From a checkpoint of a small sound classifier.
Model: norm layernorm, moe top_k, num experts 8.
Data: trained on two synthetic voices taking turns or overlapping, over music, noise or silence, 26041 training examples, 75.7 epochs.
Rows from block 9 of a small sound classifier, named by matrix and row number. Rows with one number within an expert belong to one neuron, the router's apart. Each number is 128 + 32 x the weight over its row's rms, rounded and kept within 0 to 255. All counts start at 0. Numbers have three digits each.
Before each expert's rows are labels from the 100 clips, of 14976, where the router gives the expert most weight on average: "strongest on" is what is common among them; "lies over" is the class under the peak. Only what is clearly more common there than usual is listed. The data: two synthetic voices taking turns or overlapping, over music, noise or silence. In brackets: how many of the 100, against the usual share in percent.
# router: router (model.blocks.9.mlp.router.weight, 8x256, trained with AdamW), inputs 192-255
# up: expert up (model.blocks.9.mlp.up, 8x256x256), inputs 192-255
# down: expert down (model.blocks.9.mlp.down, 8x256x256, transposed), outputs 192-255

# expert 5
strongest on: pink noise (35 vs 4.9)
lies over: no speech (74 vs 45.1)
router.5:158135093137112081132152147179107199115117126104104102134083151119066131086157133070179098144076063117066175195127080159148128105098156137115082054115106086132097144208055150155162140128108181
up.0:131095173112131189149168142167168094111108153168110109063156163125158180129095078106141219123112136158124151135081095132102117113090098126133077141086122085107118172102171089178092083160106078
down.0:198102171128104122123164100173119110147110079189108114159082122105155176200154144117136114151111130140129113169134122142132177145143127117150132135174074124089133140140170101134086104095091136
up.1:157173132153133138125126146119055121163117099165159076092108115118080036127118151134097166136155129102152175132097198145183156125133121059150142130143116138145058113066165123070141092129123179
down.1:161091152152117082141151128064192136095165144118090170142119122143164121140088137190158144103100077150102138109046165157138159127109132177168103126117109036145107180164118153120121096174145142
up.2:115103100139131104136107153187111165169130117161105083139079098185120113157129139131103104077115080089092133083123148164193151120138163142189157207089140129123124088113178129153118126169144184
down.2:124152117135140144075152159065118142151125124103186107179104104124105161163162124175114141138058122127092166084119108102161124121090145100165096170147077119137167161171081143115115138165174085
up.3:091086122117136176098115137188111133125144109109181142154129172153138135158068081136169144100129164161080127130085175139118130184080117149070171090190153155085119133130130062085091090127138088
down.3:093117116085122160168143101121196124107130086097141151115112046095112116097127129143126163115114103118172147130123148137106134105198100012057141100174156117114092129162129150127168101118182154
up.4:142146104147155143115142160168142205164112142131147143146104145155104129168138138104178097099172091126119022099138129167067126055181124160122083170114100161151108136109107093153144187092143129
down.4:099128169144112126139130085116101090110139153132125088090133130130120136166148155119125173160134135134146098085109163168105118076101079143157110194095103183190136171142180174194139109132137137
up.5:096146171142132163122121087126127075081115063084116095159157175131123171110179145176139141099127142154095118133089142214173160160109137121148145077136163135182097113121134114135125088010090084
down.5:130135134127127119143152067135145161153131085197096112174103077117118120079103179134102144095154110155149107100139133127171145124104118065151140165094118093107065094120195122201125144154110179
up.6:212110057044068112093099116119154143105085150117126147110117122136182204065116135117139120143132139132174077170129185096141155061146112084105141180134102076135092154117082156156173153102076124
down.6:080123140158168192138114077096159125148109122144066149120089071036123101163145183135119156182112096112131158123108126125074147119108180139173096138103141078079135163116101128158126071141087127
up.7:112133120101146165114113101128076179107107086115109158040091073140122115089132138133087179167088109111194137147156192145159132130104142136124253175133174130121145108153117073106162197127150114
down.7:121109081136128119124105119152111127166124101148130135136089205102099157143153101101119047159139154115112165129142126082116111126121108176161075108132179119145156129113159120146149130147088090
up.8:132079096174097116115112183197060183134162126135108170069171106125142184111114156141121128134147123072148144194116120104127112170136118089102195115068119108146101120081148122121107107074068140
down.8:128153157098130073124123178071133125120130154097188126128106112163138108092097155095131174119067126114079091131129183127055166112089106141126166195140178179127071154138164090151142072121149187
up.9:139098112068122108147138178115130163075177092104144206143128129118144135117111122127105110155103138140149103106155147110134095105111154069129124110111106124120111102178123148156126099128093084
down.9:157140181085108156168119166163155091138160090134120090128107142090101124134087196133061093197170116136153120095130127118095085166127101162185167142127123131133135157157096135124182174119080219
up.10:106068147170083132124129222148174106153108206093107104084153125118148148147100166147112156104101118090152145099151114175098124147070168072142118125111157111090075108141182124109156108140122140
down.10:132189130060129175106131122138129223117128090171096146147117107080140146170144143139149122094121152116140147140139125135215083124155177183093166197144087149120175132104112165061181105123153163
up.11:111114135162145110108118121150138172190179131135153147113128098139152091106092108127115085152118129096151159125098091140188105135095107083127137157113138109084098143114155138102179080149169131
down.11:157143149113160137116138146071172165136096048082100127214175149160134142106087119175144177121122096161138055149119172099120089137124138133142052142140155165173126105123107117176076109175127125
up.12:156102146141153152149113116085130150086115132085105147097119133127165132128106154099112103116109063156147121103171140178115060145116164103151141184122149073222113124097118191162125130157211108
down.12:107161121155086113111142140147176124084098184116168072136125129122168108168147129121128153076131112110117178093139122162064094157176185153109134175148078166088153109152164133185146115108080131
up.13:113152160118131138119110110114089137109193096148108211134129069143081160161125137155149051120089151172053131112183122133149065131108085117067113144098165138135092141103100136034135148191115112
down.13:152132060113125155056173114164077170151153108140134134147104196132111131097130120144144137104162119095112111103150112115109111083105141134176151134158109143170117114176106146112120138139176132
up.14:137151111142151097105101131148076057133112150087086169127130089126146086137096148068147149124089052162088093183159156141135155115112120165165166110082063104080168109095067147135126133105066120
down.14:098094174130095114123103133113175086095127118140115078125120157104138128063159164019125138114122179116212116113105101115081117112137151083118120195083186137181115108108199140099106147095131111
up.15:102179129123110153146128126145151086109129145089129141115160144201122157084167139126153120130175077160141142137087093089121102123124163099172184136142083176114168129154111134128093090143203133
down.15:078092139063146067180111039102144132185138069181149140146167163071205140103095143131129143140150100135157135097121191125147132181156141193134126116122103065184112114140147109160172169127183129
up.16:129154172141079110082150104145163096093122129127143165091127084122175140204082109166132084091144137175149097148133117111112132111204098110144149109091140167125141162114133194085086174126056080
down.16:130115151134173089144195146118149146058093124144161132086154114137112108124113145110131117092062157150121133148119104155153175133072160149125152147208137077138148125158157100110163138071075046
up.17:113142063095083113147145108073105152130143094135195119079145110148113165122140198182062157134062123184080155128161114182103173155106110117148090152143201120174099152132147146135100098080122161
down.17:128146104175150143107162069087084074124126165173132117159122102162161066101102105083145092150123101062112096126132177163063122130122129131139089123178116112103150112098162120119082099131149097
up.18:133116133120145135120087103155140077134149111090106147131064107109125167158171146104044108122046095191121161130150121110126117155146163179152134026142208173200134094099162117085124171112137146
down.18:154144126139152114066155106115147129133095156158201085105201105133118148097146135164138133117133167149127143188080140131107142066118138082082095095090130118162118112112102130092192147146128156
up.19:100122143125139108129100109127101160105182132115099163154108141125101128121170111154149116149091150138096107190058148135116160114125151142191118117105174108102146113156134171081157098118119086
down.19:167152104088075113060145168112128126160085166122046137117121125194107133128158144110111123162092149165189162168156111102121088144089163098166129152127095143133116082125174117105087156116132125
up.20:090183167141117113126154141079130103123188151143135202136104086106104119111147129153121089109145144115116032133133090095144114083115142154047122136112146144140182127124169116071150096114077111
down.20:135087131134108092110124106148177105114118104126129158127152162179072134141084111058178099027146154115159142154110125125171167157131172090147161105140119155209177089200163131176106154160132163
up.21:125080154077140161130120121129042217179120120115036136124127155138118142058154173153083148131108134094112105145147163217119126123185130184172139199147102137129078161136101129140143131157111129
down.21:097115101126134129139079160188166075131131101144144134123080075089174131119122128080142163142140182137165105108097142049136057086072158174095103095130217144130119111171133109156126106160084142
up.22:148163141137154056129102143075122135120129094092152085113128169134107131129084138112107111148091172126093095128060103103155175137122117122193133096156078129188109106178077149088141130125185173
down.22:068120137174108074140143193105110139098178116117158145135123080144140124093117139130101095096114108158157122157161157117080114090117143136112128153201176100112143128110026099183093160138110131
up.23:113129144128120132123120118123130126125093113120092091145085146107187101116112113074093155205138132159168130132125147153154168203033134112111129090169159165114094155054142116086155105125133157
down.23:112131132133178123169122158147137228166128158156133154141153127139082196154170138105102116184167101189115137134113118137084115144113148204121093079077078077145128147118171168143085114179105140
up.24:178184092113137160130157126100166147179051115143141164156149125152159151152105119153098148141067134129063133117162155109120109163102097067173118112168130085063160124142068119170118145145095140
down.24:127175104105170096143199135171140174153143166184110096116110138109170162069165120151111122139158170127193143148083117088157102154168200112097082088110128153135110110080103152148145170165138118
up.25:126032134158092145137115127105138147102085098100161099142130147106075101140143142086123122138133092134163129126140112114255123115133153179131107112171098102137149129114168134105132153159120100
down.25:106199134196084153089159099109151117130130174151138120140085084132102116100142146181157157188107119161149072139141186150155093148107108177142142060132140111068125110088125082103188080084111127
up.26:176163133139162094130155128137074152092162186125118119139126135136143125118111147130143061112141140179181074109124173096099147118043126124163067168097119104101109088197083182084150137135135175
down.26:132137171133141174153113070161078125110081096098117110103165070059140130103175102105162164142094126163117176127137097112105144094148142157127162122161093141123047112135055169175145052102138110
up.27:134160076097113125112097132190169085162086123133088074156127185125144130127111120100116140161152158145062125115176133127176095145111063123053083109117149072127216174138152119205114125146097179
down.27:134156079101110134190129101127139143087107171085063117119099132081118123155124111147117146141075114136106110045125131118115106124127182094152162097105134119096122124166143165136094150126115194
up.28:137168158102117111085121148103090114073121132098125111174118127106088113123078103106122161134101137135170120140182129070086144121189099168094110112130077148138206120130191163119121149152138122
down.28:120127109170073130122159108136134143122129138112096092094143088086164113150072179104145131106162130144109185146095163081122093126066084076134128153157149187127161163125115138182133126161097128
up.29:191118086160143131083114160158127126113196149149154127114150112130104171128084125166127072107090113105135124176125153139079085138190138151160094035113156099089143090126129155136114105091130070
down.29:141078094099115151175145121116131133149142134110112085172184142142141123111106136162108146141136119108083094142171082124138086113079107144135122171138101120091157148134113192092187098111104153
up.30:084098115154142126171171106135113059083130125120166069085164163101116147146135076118098143162144184182098105094118095094161103169145107155070105049142114143116175099067168125152053144163116172
down.30:134123169066144138145126132126117116013133090141110148122140137063104085133095123107156151105102115149110127108182082132093112107116137061130153173114161102114095126163132111112145076106175113

# expert 0
strongest on: music (96 vs 33.4); child-like voice (76 vs 40.2); first voice: child-like voice (63 vs 25); second voice: none (42 vs 20)
lies over: no speech (89 vs 45.1)
router.0:102072083117136143163084135171145096165128184127157075124121052167108142100150126092156094106120095117205123137133145112127092174161121153177117105142160170138126127150142182127132088146108119
up.0:133072054127141082105146082127127121141161110166180159098169068111122158138194112088140175158145097113155019131124135128187144154131155169166163151197146183101138161147124132090084123148164151
down.0:069121136112141142139168090130189158120131077154136128138098150161134078138086133144182131104131140143113183094103084119073090126121124161117162116102113114088151121173118158095090116087127121
up.1:124115125122116135128134101061136149074164108126116164161172142157144197110114149130101161123102103135129187214061115149090129071157169114166124158125104109060150079096120152107090109082109123
down.1:172159156129153115143132131188143133078094172088107140150142115182142132143118152148164158108202128154149126174126179143098135146090130116120122066123103144081162070067179149139133174163116082
up.2:146141082104128100146107120171163141166153200183153170147162127154152102138215106149188080078111075104086110080091151117112122119121127144149188139139144159137182123059125171159120102094138192
down.2:164126163152085025119139140074131137122120105127069120067176119064167185173134101153097142109142140096151153146080100208111087125096181077069117116149125138094115167141147144122179172178128114
up.3:109197124061104146100072113149098171149134129185110125147134118148122084172132110217142122123164171158158121163139085126133088142084166100122105092081150102149151114059165142113112169119135122
down.3:136110153112137117187189136129165139147187147117129155149098114152151133140143186114116199142122137150079167172099216167151087127126147182119107105058088158135121133141155091150128119149074088
up.4:155162107143148135154111171144123191099150093193142162182105116070154137109107118101122106056128143077134117072120147137109122122161136227192109098113137090157170101153148114152082130104173095
down.4:150130119101121168099157053102117161125169150099144132154155077162058129202072097143120155216145132100080165189163217099053076126134149068164122126100144139112139104114094152128158125091110146
up.5:165115124177142114116123078110085097149148161159104150108112081139151097212147127111071152115145110144127047090129155068128115127148120139237105148118124125137209112159121150142081109171092156
down.5:103167141147129135104152109125079080179125110113135116080096188146154138066082058116126065115137153064092181155107158148127135175153143077129182148101147171159082143151130149142156076112141118
up.6:146137068060118206139143059089119122170166086154165094127086159159103109116087172135129070160116135117123152109104132081066132179157087126145169122163181072136125125160143108090114138073109216
down.6:146107163133123064150118124080115124095115135117133127148166080100186124163127107118171114091146151119092116113124097170176068109108144126118108128105093094139121148101094158182129098105197068
up.7:147190145105127109112108115108140173154092097116108177118171071177122115159127157188097099180138130071059100168143120115085092170045087141131100106082171133144119113109173131150133147150106116
down.7:112104108104109153119111175138107103083115090134159165178182138091148142121170118156171114114139141100050113145074092117108173142146205144045184131153121124065154152145087191136136091063141115
up.8:097159148104149118098150131178165152163154106147191077118139156137093116159141112174080131106169104126150160079186093172136127150179137123100066200145090192138132144127093142164079082143068165
down.8:104141102140156095141148123110113000114141094136200130123072124098233170114130069102144087140124096101164096142096161105117103101150176106152169071096098119141044126158134131123128141122140109
up.9:093134126118076098122145148121108151183143120141151108209080123131147118104137145195117119086164102084107197092096218145040132109159171108166114088124172065081120117111135131088108138149134125
down.9:136117167143149137124149206120069174173121137097141143117152129165131158108108090125159143110062109133204129115080066173152167106145097132134182124094097168133092101154121121064148086164156115
up.10:144091141198083101193081104077130158133104189153141063131133058107138167117141149105159166101173115148148142144127150044113066139155111145204163117127171131136158110133127162140121094146110126
down.10:135176140131143135094176111133132122087144109198134184083107111100106067086073096134123107186100164104163144134117158167191215149155186070138101184142091130173119113104172085076132126132150087
up.11:156139076121111176151118122107136064098147143118168146087127122093166107129136092144128076132151086181181078066090114105116157147098145154067108085103152118120094148123135108110180089157115135
down.11:127132129104142140168166109120097161093118103157152122126178135095150112116116173111161118135125154163138149106181120125210171135111150110142151131183095074173155073086168101134121104078143160
up.12:111192143073146154154118164116150100168110150131103131113143170084102149167142134117102154124102081142091094105123111120115081104127159113110105124143118100109099106139073116123130130148182112
down.12:172130129133092150110131051085065138093098146171113138132108098120115140144103127062114125172120182091117149144200102130143164147172168126167132129130153111150192160157112132085137149087134115
up.13:125161093134164133138139107110142133147130105177128130125079127127109139094108081096139098110066102180107125179120202100159148070148105148084119135138120196159160134128128147114131125158188116
down.13:139128132174188096129106110187176152091181149094120130170135145068169106166108182153124141178173146113128118046121065187128109127126142128177187124130076039153080130131085146131099125111080139
up.14:119148165070158109179152068131149123106130158158157140098117178124126132166143134118115107083108117154127111105152140080054104095162077186144095157137137150133129119153196122133149118051100069
down.14:106089128040138126123193191142117095110128096130126122117099169116109134175096159131164129127140163142075131128153131119100118099099130101136144139057069102151145130103060143140107132133098132
up.15:119154124130127109165118110140137114144121055147121105099164162092110132172074097059180123102165134090194163161126152104142127132144165042128150105174113120141131108102164144147121100130123168
down.15:135222160162129139115113121129142163093157096124139157135110095177162124134114129086122127138106118148143143159108027143093105119076088126144138115091096104091109097120143103137106110114149102
up.16:146088083090128084154102115114092165164142123089109136161126212142121134150120111199108116132155074094127170194113111116148122136162106094109140145127136130134116080166093151113083177102107121
down.16:143126122146044088141186142111187182118120120086152132163116077158199168122125088097116141107152200117099086077084131141118157167145109132078145065175114162109125175090132135121124109137124226
up.17:168147096104116101162166112133111093111133072099115178128121108119114157120160118167116094125095126142185086129118096086160114174154125103072163153169106114211174093155135136141108147125099081
down.17:153124122110159114108103082153179189047101175115140077136119141141121141166132159055179097146144128158109084142136098142121144100132087170123097109075193147107069173170081167150101160103190139
up.18:122154180147166143143153136159138131163167159169113097088119169065125112110105183201112114110086128107111095170124107123124179121129155157119135100146062120036064111133165109133071127094092121
down.18:148113144107131072138158116107084064086153178128126144142148092154168130200167114121129102122164118113171107133116148121116075107124195138141146101147146103164089123156141132101154174153163160
up.19:159136120096146157183131162151159089081182115157099147107158108134196138091098164149080156119122088128136131133135070130125125130113131138081135180090066086157135129118098123098088129128137155
down.19:114077138134140138138128087113079115128179117119114082198161135141176120152130118095141133074163118115115119086137167158093103191194181086132134132117079129100216106130149116118185152115157129
up.20:105154149193166147140151133092137129185174126167164166085120109120136113144144085107141195162132146193136161097155174091047109039188155108114151096124164109128067113144147153102102115122156141
down.20:137127105092148084131126058129134121117099160145118144145149127147187183110127121172092073148157145121150139193167137160142158115137131041218113146123093184193095138067139097113162111115202086
up.21:095150144125101145147148182202178195143176136152117174127127137138104131082150064168082180076166117192112133087133170107086160084136141136094066141141137151085144166121133135110064086191127177
down.21:175116115079128134121141125158104117102125134123171103145045113096138150111132106123107139153165201069133128138151157080141104133122115108148145112132130107119129077125166158165171107089127146
up.22:117109126151099110176101088143110160147121111160205176117146073106149073164176139150141083108197129120132163124082066149145170122085121088139104178172107158166102100139124145109168090138162232
down.22:104159165080136199166090118121086124110185173108118137125153139115123177082132157111169175110120187143122141136083084115091142152126128145140142144114073152134145140075144188091154117158133102
up.23:120186108094068098137190123153035123163095128184099144121154138136118163088092164181183090103078122150097144110111134141098146090163154064109166106154078114192144150113104107095137168166162122
down.23:084072116119100140137120089110175081123155141106149106115173149104087120151135152107049133124174155149107094131146154094121136143112166138113114090134141147059155135148141189141101138134099141
up.24:139164107099141156143110105192108200056139117087154136088155163041127194105065094106141154102107092142141070095155102093143112145127115166189049077131082143137132111117113145101118151157119167
down.24:154154141105123099147140118086152050087133116095123086144135148144118103145111145157120084172178106057093134175146080190088137150139075112061162145127129103133131153140114119181145120093092185
up.25:118138166088115122146122168099162114123114150100081108113134112156116128131114188127105066119135143118070152123141117095115164122169148154133100135172036158121093168071137139082101110168156177
down.25:101156121132136090184092126178103121119132149101137146118124145150144142085056105154161123110128101141176149101117137101146134120021140140133120163073093102098131102175071157121206114128175072
up.26:100130181119121146061088176101062053129095084148184185164096135160143149159081100099129079129135118188190146096148114155166179131180146115097124157077094116135148130090113147080112082092137135
down.26:216208119133131100116130146119138205119103131091135072115171154128201161166132179106080074138135126118122088159164134152145184149148119083170143101147165122096106167114118118156117130127146116
up.27:150152133108115122095134092146100103098120148131160162129117190164154175118136111153133138200122118114107115095181111159148122154143108100103171177136169142132145114092175115054208099127110091
down.27:083095102138190135111072163170149178114111126106072075107119157104086151089157150197128152109140113154193114108121159091116155099102126143191134082114119200121118140157110160156168128106105199
up.28:134142145098153155065141136087135100129147129101167098114174117107131137070129094139140142080109128080086135142120146117137151112146109115088074134101078129107074141096140081128104121045075130
down.28:141099154117132078103140077098136180142134085142151123126093137118170120203207145159164129121175112161080121154173111172183119113178135069096086053119122129070158098095148135107174166202167131
up.29:193093157095153086141176098090126119107162151077140131061124179139170136113085122134117174155079102161071151156131161145090081158063133085083073083079138116143131124147099148162167159102090107
down.29:058188128110114169159079155130135160096131184145085144132118057099169173140152175160095118102149149130104111144167159104111096097144176129136138160116133132169141156094104102137105152116067175
up.30:131172122109134087118079110160172114144119093135128160119129093115106090111107173136157125199149176240159088168117116133074154081118116095163104218150124183206154146142062118106134103077113098
down.30:147071184079124181132083154146184172134148113101144136126105098121124070071107172127116140149109098145124091157185156206161063151095146094134070119111152135122121122143093149107131193115141095

# expert 1
strongest on: background: everyday noise (96 vs 34.3); child-like voice (76 vs 40.2); thin (high-pass) (51 vs 12.1); second voice: none (51 vs 20)
lies over: no speech (94 vs 45.1)
router.1:157130158092128129122139132094150156163118114118086074178114200149122106160116163120110104110108099127098156163097154155078110115117123097147103103187166113154065128170099135161115147148083155
up.0:136122130145111117121156147052151127166137090143143161143145131176128114136182085092120096103143155097114114137148155136145146096073088084121167101135171094098118165146162113096088128167123149
down.0:134140108128172152152145088150116083121150147128153119114084144107068120114154093091123115097155082098188182082189117076132105161138159159112075144105164170077151098114099110102150088104144157
up.1:136102140156108115140131122110134092118137057133157162174108163148109128122144122096111135099148151088172124090086175126046130156070089156127076170129100133150158130140172129176140148124143127
down.1:145189141113098205140078132110201091154084138098091149129083082105170091068126097091177161184129147113058145114122173128129090083102113150112151161090131133120117074108141152119168120116155103
up.2:178132125067099140080158156100140088150149088141157157134122167172127155115091124133133054165137091138050172114137075167085102146101118163089119125216153046082115168153199130097122133156152143
down.2:181126118076099142155127164110138092110136085104111102151166158161081096062095149163124141081183089106111127096112176106170156121108109147115152134122114206121097100096140140191067131117133137
up.3:178186152155122125156096095108151155120135115069074089112136106103153176174106128118158156154143056126107089075157134084080115139127182145070106062153123104091053099140110154123151130150126146
down.3:081122141124198097078113122156125116130149157154158142123144163069083125141112124097111073127107126172163138117151105044154113113128065145144185142127090102104118130139127159122150154114162141
up.4:154122183097164120154112148088137149163131107090138170067106141098049093146076111152102111102085115113099123120100116069151060096081102130127110037128122102118152145108160151156126115124068132
down.4:146148119122092078134193090111136076107174112113123095137176144151159122100099147206150118138116111132124138152156143152141151134114129167187125085108142150152105079151141056123137156120158125
up.5:125105149161136113149152133125140129120130158154143102192115186141041179140151103143150165094114192143157140077136173122099130075117163106157120137162131114217104108109158099130125139135131165
down.5:121165095151092207122092225123125160148071137133135141109128148090161140107137119154122208078174117133103134149138144145158150113175120157159122155141084081107101132101113098128062159102122103
up.6:103094133110097136121116051126107125152093166155207135155080145170096122142130097117116038144154110109137154100135116160108095111117128126190124140158166113104100118133092166183108125105152219
down.6:164092157144166120088167132073189126102130118150128071126144141174134132189156166144100157080129132131077127156055127156084117084148149159078130091148093141137090103106133146137143122147139184
up.7:133133102127138141186102087121080154158152115107138156160100162190134122114099139106077168210093161124076101165104160165163188105079116170133128056088122120167179100102072108112141083084158136
down.7:123106117159112124201134145183152131084102127177103140163095132165061167122169162125142109155131157137067146142139095067133121148191195116070163144165106077149118102133137120134145133114164081
up.8:137119139160138148140139115146081153143123106067122066094096196142134135100122133149157100127126111124163164175133166158166122123092085115089140127138134119100186146108122104165064171148067183
down.8:114122160100197125113116177128150095174125130110212154068105097032106150201112154173096157124181145136151125115124121118130105192110209109149131128115165114161100135124173155100120137115115109
up.9:110141121141159130102135136140143175093145074141139136142104073165091110159009107116085120100157150103140179152159141117143124139114108097154104195169089119167129115136136131120185155164148091
down.9:086139138087078127133102098119158084105132184176109089158118132146188033141098130080149145162104066140135051114120171059179125109125129170194155124169154131110150116073107106176140053108078115
up.10:139145139155124181129092092123107106162093100103080082142122156093171075113089108112130178160111106121137116138088121139154130040150167084110095078095099147156135110167143154165114114204164204
down.10:146061060133163131129146116094166079172096071165149145095120133152100160101136115112159091133146108111077164085175064145114074082173127125117123133172154107142143117098124112136115125110145125
up.11:084063118127140105113131087155160133118150125120136130116085140122143091125067192165092160101108089166082129124125086153193119102143063131083142166167095166159152153116162191123189106162128133
down.11:143147125098166099180053103117084174176146141108164147125088104121171134098179163105097115153108156141127088125142144125169142150135110131141070133144135156063085141116114114134158152113136121
up.12:067124104087150114094143111116134120160095170130077152112148119156035119089174113158168170058141156142169141145122177174140168126168138159123180136143124113107135095076079084080127127129133157
down.12:077137097085076190147158119082164183140122162148150093152146154123181097113121132184153145152138116154173124136073102105116133099119081170178098134120175137151099092151110135037142073097115136
up.13:101120071082162132152113094120123114121124135155125146180114100121062119087149121130150165167129151043111077106082072100159160136141137167126090181100206172119139110183184133198147098069126138
down.13:170090170158132074124186135082115135161162109146159157115084141120154110108124095135120103120134128161199123136123180146133094088117096150062179155149106116116151176099101116136122085124118088
up.14:126138101124138111131139134125146131064182036132107120113155132157105108126083134140130133168104142085141201121130133133173058173139108167046110108110131231150147121158122179119151108118080122
down.14:193081107147103107143157107111100100087117151090125110120105156141174110094132148130129104105091150131080152087176139118176153121099106107146112116137135154099177123199109085167175122151143123
up.15:111143177096149109104132135090180153159088153131112123101148053119195173122071088114093086141132061118124114046168093167090156119162115176115082132128109115115126136170099121096107099132171134
down.15:112179141206184144108163110163111110193102136154170136106084126164065077081133129130119144160066150087138131235143146101097183152107098196100134153161090074122146130120108120120138176079083128
up.16:091128076111135112094126168095114179130097174147143133125125165092102135141154105157089176169162144132110079112172129164149112125046155105142123143069122160137152130149095119137115041080144110
down.16:143135181135187121073113153137150189152112145173164139117167086110074089109150131084165120099146145193124155105131146118123160118114112145205112114121071114152098140134106152147084147110152095
up.17:131215111087154152169144071150098119142109112111060091126130148092123056105063182133087151103150112150151109102116138142107096117191158103116106114132122127159099104122121097117127103110144131
down.17:124121117107139151144156149140109095113122199089064134083179168123147170126118127076160112199128116111156143130126169158149165132105153161163086087176112109093120116164091177086155143154132124
up.18:167122163114169098158183103190119125086163111191149115142136137142086090133159183092136143156168090139096154100099112081111122163133091117155095100171036105170081140105097097140180126113117130
down.18:070118098112151130071149043077162087146116110137110159160109132077124156148136146141129149186114164138107116151096169108120115181110121122105137089115163117110135156130098166153136137153147097
up.19:135159131105145086097147077133116125160182131135153114158136144124170176173158108065141111086168094142132188084083180139116079142102142156052125058205147142103126135200128158127097131195145163
down.19:133116145120122122156155184110186076095127109105146094131115182119097175159121134144147163179102106111119127144116067130160162106132146168136166142133127093147141141091146138060112127078106163
up.20:095121133048109122164165182168156171053139155103105152111141148108117110157151105144134131150132136132190126058140117140151125118119123156117128161116080082123160102143076124058095173150148138
down.20:125054055132120183117105149138054124187120098120113116127095149124111138150100081071100057133185131142098186058164044167090134120125114101174146086133152140068126153107211123144110164069122148
up.21:097075118135105171107155127110127096091172084129098115164080057163151129134118174129143120085088208168091096082129149124160145082135109070130155070176107158133184107189126175168104118126082122
down.21:129164146138126163094169084135161061104126149131142164113095112163129148152100129115128091083088124049110078119126170037202126147160079151180118087125122165094174126089124113093113113109115076
up.22:129092141118127099112139109177086193082074135145155099170114127131101157073088125120159120066120148101175126087119171136059102079096146158174138115162098148093126123109122082112184130108166176
down.22:127137107047089124098173168124131195203158095081124109131097161188140092099157160134095134110238123145100180119111086119091112129114127086155124147110161189117134102091120110109114075139160188
up.23:210135094154162073105202104158087150114137109103091112167086137122172131152123092171147104233115109059140091170087143093148108141126161143144117144127158102072100108160136082091167198107131138
down.23:093092170056136105112113144123116165132138167102146156122110133190167080138112095084145153095100177158120134115113158180148149144150041043059168107126139117127086110114154084121218140150105110
up.24:109183135077155083154141142123086106124130143151140168114111170171106136100116114113109150108113156170099136089075165131186147150094153147156176158107159096130085142101175178085179132115143143
down.24:154118130096128143167115195120092110141099168058067125122172093185176131102128117150136143099118179126108137141128157156038103085129132143096056145185117185097121107150145090075154055200080138
up.25:083045133125146142070169129067087146152145154145135163056117175143145117122171130106107196214152160149144115142150108137129129099097134160105134120109140122086119125195070168128153130121074142
down.25:167158135099101119197113135102116115149137093115112083132092123104158173127086120159114180113115136108113152166113139124122111133145137127102147091131117124172126153158200136077105098148142166
up.26:119158173067137131132121122155140171179129136135106101135109167126142167122128178117097102090132093093093110110099111111078120123145183117185230075103103175159073104124118046127135080154131130
down.26:149063106151103144118105065127168206104129164125160144097125155132122116079124130143107120164132139176110137161164099137151108143125088179104051154129171173095050140144073165097112127123104171
up.27:126109112145139116196172155125175124053105102183133085104132104123068138109162094095166144155092104107173125113162172139113139133131098160067146170075137140144127157117193174163136123159161154
down.27:113112112105117144128166087124124170128136104088087143157136162091105114142118190088135120155091135128107148122187111068116099154094085086159130116144078063079132104126123118119112152159123129
up.28:134145087186115139125105095106080114155097117166136085050149109156107117091108080134135157101097176120129118134081141140128201102163157125078126120163106120152153130085130188204129097136102095
down.28:077105103159205073101059111094155116141121141129086186103130111156135168142141161146125156132124081112136161120183077120119061087097157128145113097124096102147161102138148150145158140158109140
up.29:087112127173147080119178108143150059157073144136135106102088184095082073142127179121174174116149123159117083116170143140138183131140207093113142144132140152140055159110142090054130071192086140
down.29:082122081116089150134162126080124106157179159152178188155161137114140125176137120164139167176124139134110191133146143109120138119082151145123108048128137088105189178145103155120153155121151163
up.30:125158148069117148117137138158120098155127132114167171098138112120093156103051141048174112081131114161067134116158178156070148118074109103190157098144165135140141168117162236139109094136096056
down.30:125151177148111130134122172145135091101150142138091123119110112109086126124190227138135142099102169133119103143127122060188111128117127175084124133159116143194145159162134077107115139112115168